python train.py --encoder_arch="vit" --dataset="rendered made-up planets" --vocab_size=28 --encoder_norm="layernorm" --encoder_norm_position="pre" --encoder_conv_stem=true --encoder_layers=12 --encoder_width=128 --decoder_activation="squared_relu" --beta1=0.9 --steps=5500 --batch_size=64 --warmup_steps=1100
Rows from block 4 of the text decoder, named by matrix and row number. Rows with one number belong to one neuron. Each number is 128 + 32 x the weight over its row's rms, rounded and kept within 0 to 255. All counts start at 0. Numbers have three digits each. After the name is the row's rms in percent of the matrix's.
# fc1: MLP up (decoder.blocks.4.mlp.fc1.weight, 576x192), inputs 0-63
# fc2: MLP down (decoder.blocks.4.mlp.fc2.weight, 192x576, transposed), outputs 0-63
fc1.206 105:107132137154156071111089121159076158163157157169138164090145136141142104058138146143128143122104126095152111140152112134165124158132131099135144169051153146096159116110111099125089162090113129
fc2.206 105:132142099177227125126105157115170131107156148159143132104172090071108078072106130130146171120103128094153076139124082166117172103183118140141107156092114106192151115131131115123133112179186109
fc1.207 065:104070160191147104107102068170055109132111115163200162079105106185147118095096125101092124121182195100110151126163107115136083177092161107170125123111179117137133153108142104185145144129084146
fc2.207 047:133134134165135123140137182174143150146188101233160190101180123131125142137136151148125134116088165124155021177143107078152166169140104134122130159134136158143149087097092119068082133105124092
fc1.208 122:074082120132129090132100157129133119153167106183106148107135121137149106030122157171107125079116071107137113152171103148160134158141149107160112103087144163108167131114079146123085096084141127
fc2.208 119:111150131171201139070108112099131064089196122151138134095142113083101044103093134150135163067108182064166080140089124159122172126147118117111145143105140110177125106180125128106136141184158141
fc1.209 100:094164143074100106150128073180057120181160150151129107099184074098148120099172118122133131100121145063087142151196096183169146167029052176184121190071120172093108179146142056151150131098120146
fc2.209 119:049099104129149119168156101202120144119123111134150118109119063131129138155114125113137155157132198139111035101128111115147124065121163111086129157144150116140139096158084151103117132102130122
fc1.210 077:119093151111120113154135060164082171155105136130137134037120155146189128079087089106058127145160151063076146187151088166165080091136122132174177049094135103153126123107132140163120090191109141
fc2.210 084:099188186097133128128129151176091074093116156160158136141089103118081171147119216142142115089111127150111109104137170130182111097105150180104107097119103037104131133144090136159106080067169174
fc1.211 068:104122143180092063110101027094119123119117142210167154113151058108150139084110160136093125131146136078099167133131114115176113144141096097158195124076146135177166125129137112182144154167097143
fc2.211 053:141164122066098117127066144150110109155093103092144127107146153114137158137162138111077135159150067199189141104130139112130141164169094184136137185152098094077147164121144098137131125140199102
fc1.212 118:133140177098123115162154110185075137112151163131185140092094061138145132118123172158093122103147158038108153131117122163119148122106102154158146147086140146130120195168102031105147140133113126
fc2.212 128:120162099115084136164117114166143096114143168171081081114116080108164167198123132137129121126148188129096052123135115108135159113087097180134103143093067113152086092089053125113116200088161158
fc1.213 072:112154147116162043109089109159046148075101125138201154127126023128196172088117156143139126099131085090088115194088143099202091123155117121120188123161109097167166162174109101144103163129097186
fc2.213 068:160135071141181087090153145111140126090117101127148158183112110124110156135076101095152094104149123145136119087080105103114161046155170095117146124115174069115154130111112179066146098140227127
fc1.214 113:070153159112125088187144146112163164105130154144160189089210120122144102104082161182140102148133102123150130201134095115134152096164134142134099171113079098131141136162138100131122188192131174
fc2.214 119:121110146086114126104074152143106116112155135140113148084115172147109102168109148094105132080098114190125156168119128077107218116100164167154093146155089073068113159133135110146085092123185112
fc1.215 134:098125144138151101124137156144118137173074094180143113093107124145098150051133111186135130126136122154123177114198135165123072113124124110164150074130139135125183156069143161124110070142114095
fc2.215 131:092134182109132138135136070204070150158092083144153181083136106164113144099077145153106110104121103157103133147151129144147108189115154154169141158147161170096139103128122129164083066122086121
fc1.216 110:118178142123146093150160132152117151121118185122118122133168075123141109108102155137112104156120154135117107144176089118166092106126111086053184151116164092057156081163150162100071164166136171
fc2.216 117:145191133115143112140038064132146158193131154176077138116148133100103139150118233150163139147125160179175115128161133127112108143143148124144133117131110069072144095071164150106077163086193148
fc1.217 128:168127174150112116149075035155104190157098069140123136120186148153142132110169145164034132137128116150142107128151122130132126151109133101124119090130082077164146105103167107137133066134081101
fc2.217 135:148139124179156167117091107111167190097108101205104133149111165114116142118126102146111129122113109156122103120207098190062119101168156133159113078121113138164134092085125091090180111120138079
fc1.218 062:099163145169099070090127115153156103137135139106134096099161045130130095118075151186128157101204111115157107161139084130149060142081161131169172121096149081099140118130155101129120208104131122
fc2.218 046:148171149133167110124078153108066144102179077103130185151170112147128087092088152129168106140088133165140146184126117107107159143157122119161136153162164142100156142191113144130089113129123151
fc1.219 113:110166164182146127137122135140122141179144154187168158110144118118153146060124127110137161115094131093146070129173087147125122181178115135186110150060171128091133133183119151148051124069104126
fc2.219 124:148135102204208145087072148138125094141135117105102129089137141089139135047079125133169166085130110105170045149102123152175136092175178134086133090107147100183157101121144136107137065142139114
fc1.220 121:158158079148136053123114097116109096140113194133130121127157131093182156119164156096170152186085132088085157136151189110158159077120138150190121114083130073083123110095131100125088173086114151
fc2.220 113:133118140129095107121061091144075125143140102137128179129191121169154145077130144088116106154132172070116146154138179123150125114084125080129145053116092083083177169067091138117102131128107124
fc1.221 106:160121160112097121190152095148161089148138208141161160068156062093131181122096101063131116152120104138102115201103078136198112146141129147139188154147172158157180101165160168128107090079141116
fc2.221 128:139088238060118164150134071114108104156156185150102116066136095108166088139093139102130131053119104098135123145143150105177157172151146166120157128160153149108119112191085138124060110058139184
fc1.222 055:148142111115071136089098103129079153076116179088197153137116060115105134046173187118126111083151135138126087116161059163135134094146174084120107149089135162162106151142102123118100142151091159
fc2.222 042:152112153106072114165153137104131132150100163149123159174118132105089105134092119120088092148115138102096141137100112128075084161126095116077139118101092104155141132080184114141123163101131134
fc1.223 146:090135161145123091128141129183092135126116092204157122129112114162114123040106101134109139141114111129109190121170111159159067139153129088167172115142152163107142162043138156115121067120098118
fc2.223 140:095128169097108135124128095189081130141103075089162200084099127161137160058099094156107110116110101106075164124135187129161094179102150114148156131127153137100138139124118159153084056114081104
fc1.224 111:177148090089159066092079104094106096188077157139145113168161162092159140122153127067072151129112178140103141099151138136146109084106146133144142071096143124106129174124081128132080122037117091
fc2.224 113:171161111166083075129114067148070087112148094102134125145160110152189172113140155057112131144153161054132149136133118117147179155095108140149127096061087115079152141081113103144142143094123146
fc1.225 109:130122195142113096148100063166077154145092085143128130135164123110120167073123155177050110148113117117113122114139134120099132143116125124131119073100065074138157072082166092188141060140049149
fc2.225 114:147144098172145147091101107115135210108099125185144131144134164127092121149122122145095140109099122116158110102195089190100128127164157146157112100124104120136133088112100106068160095126153105
fc1.226 066:152124137133111106112131105180095185102076132142174182078093103102138165075141125132144113146159123133074126114132082184171076090186148132138132157114159162101187157102062097082094167120095111
fc2.226 057:117162105118173108114202201104160118136145139132152103129169120093118161161142124147147125173123094156144113130079166066102156128164109153114105124157144108138123090061110123119139136170152135
fc1.227 068:138138107162085064123083082186059177112111125168193178104136096175145147096144161151103089109144138136093195172161120163138070157164081111104143154104173129071137106157137112135136191116084068
fc2.227 056:113166176142177154191098155116127076057134145202141115160089167149084150159129146114137112105099115108101159161111060101124163143088106130132112120170134141108113128119091177150139152141167142
fc1.228 101:147114076162136105159118100095130153156071097185121121124112142171117158098128105173077125125123087107130155122145085158180101166113139117166110106100145129102124168077107184170139109080122082
fc2.228 091:149068162135143190148150146105076139078162075127179181110071157131126155070102143081093104132160067119120131140110077092160133103146164128131196153121207142151139126161129110119148083141117121
fc1.229 102:131090065146148096066131116117108110158108181164101095131151139051148182104158152081117141200159158109162108138123116158157148096107187065124125090083109068129140124071137122140155165122131111
fc2.229 118:121116121140124124060069081092131097130182172109058154074154097140147159153160177111122105125123132091116175144107177113141186146150115113155092122138090147093125112095095125150159199095107141
fc1.230 068:114120100175074131097112083139138184082106152200140144101126062121168187117154167146121063145131113094134157152094099143186073108118080102170183162099092097106133180162115168155074158121088150
fc2.230 067:115149112146139082061124147171127167150095132120177184105109140124100134137134102141169111131138164095117100168158182153106067122120116080126149106175103086091131130116089159114144168125070120
fc1.231 072:103097175149127094091103078152086170143081212199194148128180105076192139053133149124134149108146128051134099179097092109168086156154105158130171101099146089131157135096113133176110190178143106
fc2.231 069:101114159095195150139130176073082080154162159148164123148089138157124119098132145157109139066118071097110126139122156143138150155139121184053178116100172170101120169119121127157144124084211164
fc1.232 068:106142127176077087137110102182070126146146127126123157075141067096141144126103100129102110127139112141056122188159125128204032137109180051123169113155179082103129114099113129080123084141074105
fc2.232 058:112095104114124169161154102172113124111122125135145152150122102089130154139135089091097183134115134154085089080121121164091135154127112088126175104108169060165081124096137164129137130106172148
fc1.233 066:069152145164134138138077146163100162127105116154189143105160085148167085102142163116157068130160103092133091202095108085174089150161150070161161183100153109111095118116138127103119127162124169
fc2.233 060:122110135130167124148133108063202101138125078112134130095161122145144103147140091105154114109096082194173166108051150084166158136187091108146138146125180120128192103106186135155109170177101107
fc1.234 077:132096079128095077144127067199136109108155136132154077143169080117181160128114093094112132140197147153135132145130115104200119099150177110143124152085100109135120121100088083149104160107105084
fc2.234 081:160124186126124197142109174119101108076111072118129140089115097134175167073107071109125077167118080091092180132126194130135148150082128112098140147101077125118140187120138110138125124116089096
fc1.235 077:089137134134101079144137120131091164102085098185125182039139102144160127101138149110107122105135128087085174158167110118150140116130119075114139155101130090123184152131135124113100141161057099
fc2.235 076:110133078171166117097092122066150153143092096177144114175083155113134112096094132084145171150055147163124133131107117131139097074133188103152178113162118102103172127111143139119137105158180113
fc1.236 097:094150124169133062094113109109123092181157166111130119092233085060218161099137154090119155176074141126117148200189135105158082091139147123175115096079088126092138115131117147151111174084131139
fc2.236 091:135150106153121112096111060099098114103101087107178156144175105100159151092164128112080074145137142068139114109095112114127119107103130081099163071150115103127163177140112100160150136176130138
fc1.237 092:144113122174111058076110161132119101161123159155122088157139076102176169153137153077155129144087181108125128119121169114128120074117169145120149122101143092100125092130124112145111149106140149
fc2.237 109:182130115198088105150112046123075118106149120143135147117163115122157144136102098093141072132082143084141130177143172114158153098157129126140161083093119075096180125100115084133127137112117125
fc1.238 124:145123108160103103085081108151125122149148105131128144086187118066125143134159145159164069155136174099087167160207181171135096104127099092209110117152104100123144200159105143181194144153069116
fc2.238 123:128104162164134086090143128131090157164183117083106058088152112077151146101208156120176099149120161077143107112133187169152126129097075112129089148125150091185162179096074119196132156147108133
fc1.239 063:089167096135079112146094087127072169095115134161161191116108068146154164097122123151161082117121170106113141116128100149182129103111116114178208147086168123093104097119109149116075131157086096
fc2.239 056:147168127141066129174121158123077109159101204132131082143092120123164113184197155153076183090147142106106118108133126111175105136138103126126110114146101168099070142174128153131173161113186132
fc1.240 082:161162118104092072169150089201078100058115138117194103090104067154176158084110134134097093130119145057144147121087152112157116170125140144106152123123144105128152128157145167101060148101097118
fc2.240 103:085124159122191119058150114131081136136107079176147167148148156115106127126130104127097131122124103136101087088166116123070095136066151101084109133143106210152062146139109111130169075134188109
fc1.241 102:148085114194125148116187135165102092118125133149130190106238094137147090077151153138150116183153149084099124204177174158105090088155102108150163126132142136142178131152101120149135175177062119
fc2.241 103:150187145140131116200087122120116151167158181177077129132203169112168126139146168119080114075124138117118103186126047170132160141104074158174092156130131095184115128130135122152158147053161134
fc1.242 096:155152138103077096170140097155101099131087156137103086107186122100122126084158153096080126146172128094125132150140093112175099154143124097123119135075109116109199081103167135210087149109086091
fc2.242 093:150122134114124111080121109161123106088187113153157150100154094190143146134122106121160083097124146153154111123058116099081178101095135199140121070099103085096125127094075113159095154124139117
fc1.243 069:128131094128093117111141088138095133065082133107219149079179122142145130100078184186132129154132149064068119142141110130184072089095165147086147117117152148094124127153106082157073179100095066
fc2.243 059:113169163059154076171149090114176174127124140136137202103163158129112100118107166132183141129192121175160126105079087094118141110136083113127134129195123066120128110127141135120182136163110126
fc1.244 066:143083183153097128133166142105107128160106134178194137103186096161114177093129152146140072107144160111116088136128090159204072169097181099146179069157131117088164191093107145102121137097090087
fc2.244 055:123115114114133114097171102173114187145099097150113105169098140148105132157112072120126137121103068120224131139148140123139145133133079075112146117123153100139139140110142142114115142129119153
fc1.245 130:163147128167118103124037062179099175152122088132136120135177155106155166123159176138099163110116149143176117115122138139118121146127136145188137103094078072170163099112125072129116132146097123
fc2.245 136:072121159203189147138173163098177172158119110187135096153096159106103115145132120176134156137120102177120091117154075151086092128147102122121117113143172158181106063128158168087172082153119112
fc1.246 093:084114093116088156140051169124112111116165134146121092126183103069155172143119201076147154149153147096062159110149145103151111102124204114096107106093094135080130128111103145135177131115120132
fc2.246 099:158113143171127117096066090149112110138101176135144136120146091115136158130096125081139141142145158076147123132104146105128200138136131127171130123100133107060133122112121143103072134098149112
fc1.247 113:132110130199123134098094124147140148121128107188107126104192106085140146142172123130165095176106189094069171152208149171133135060101141115154128131139090122109168178151110163157156109168056140
fc2.247 126:126126161162116110079124122108116137175206121114097087115164133068152146126175146123145107165145158080107129109140184135162140125122060130157084165102102062152162167118061093163156133166127135
fc1.248 107:101146144127139092177124155133107142107146156117144179105170088136127111101090155157139056141106141104101169166147091086155114046114130136198112157121080102158150102131176140156089163177113190
fc2.248 103:129134146086140143109076161163115128108172143135120169089101126167104125155142133135097116074117120177156174155115138090082194128114151177156093169158070075080122152124130119136072075127164134
fc1.249 134:154119088129126062118094078118128102163105128122135104136154143065172209121149124068086147145118159107066169106110173154140112080112182139162113105099110080057135197094122101150140142076154139
fc2.249 138:164162124123117076096088122096092099126106117115130126154152107134160135103142150064091119155129133049110129132123171116177169144118144111145145088116073092056154166067119158128118140106150145
fc1.250 131:126103155171128095146126106179113145125120075193164137124126146150104151068102131149098166140100090126124173127195124190136072134154103077177157118146151143072179173096124150128122107113127126
fc2.250 125:103124150061128157158168096165079117146113077115163195119106138185112131097087078150090116119124071126096164135156171137182114170097177109147138199126162158129130154137138120145115041131092095
fc1.251 065:099090139149099129123170124187083116126092150137116189097102120103202206100141102158105111134143109107071134195207145111167113152155104116135194108119118139119141098148082129147072075158078153
fc2.251 060:156178107133093167113116097142102109151105116109084119114139116130164053181161150163077192128128170093173140144103154126110122044102134127141113128102088058095126114096172088149104145157149110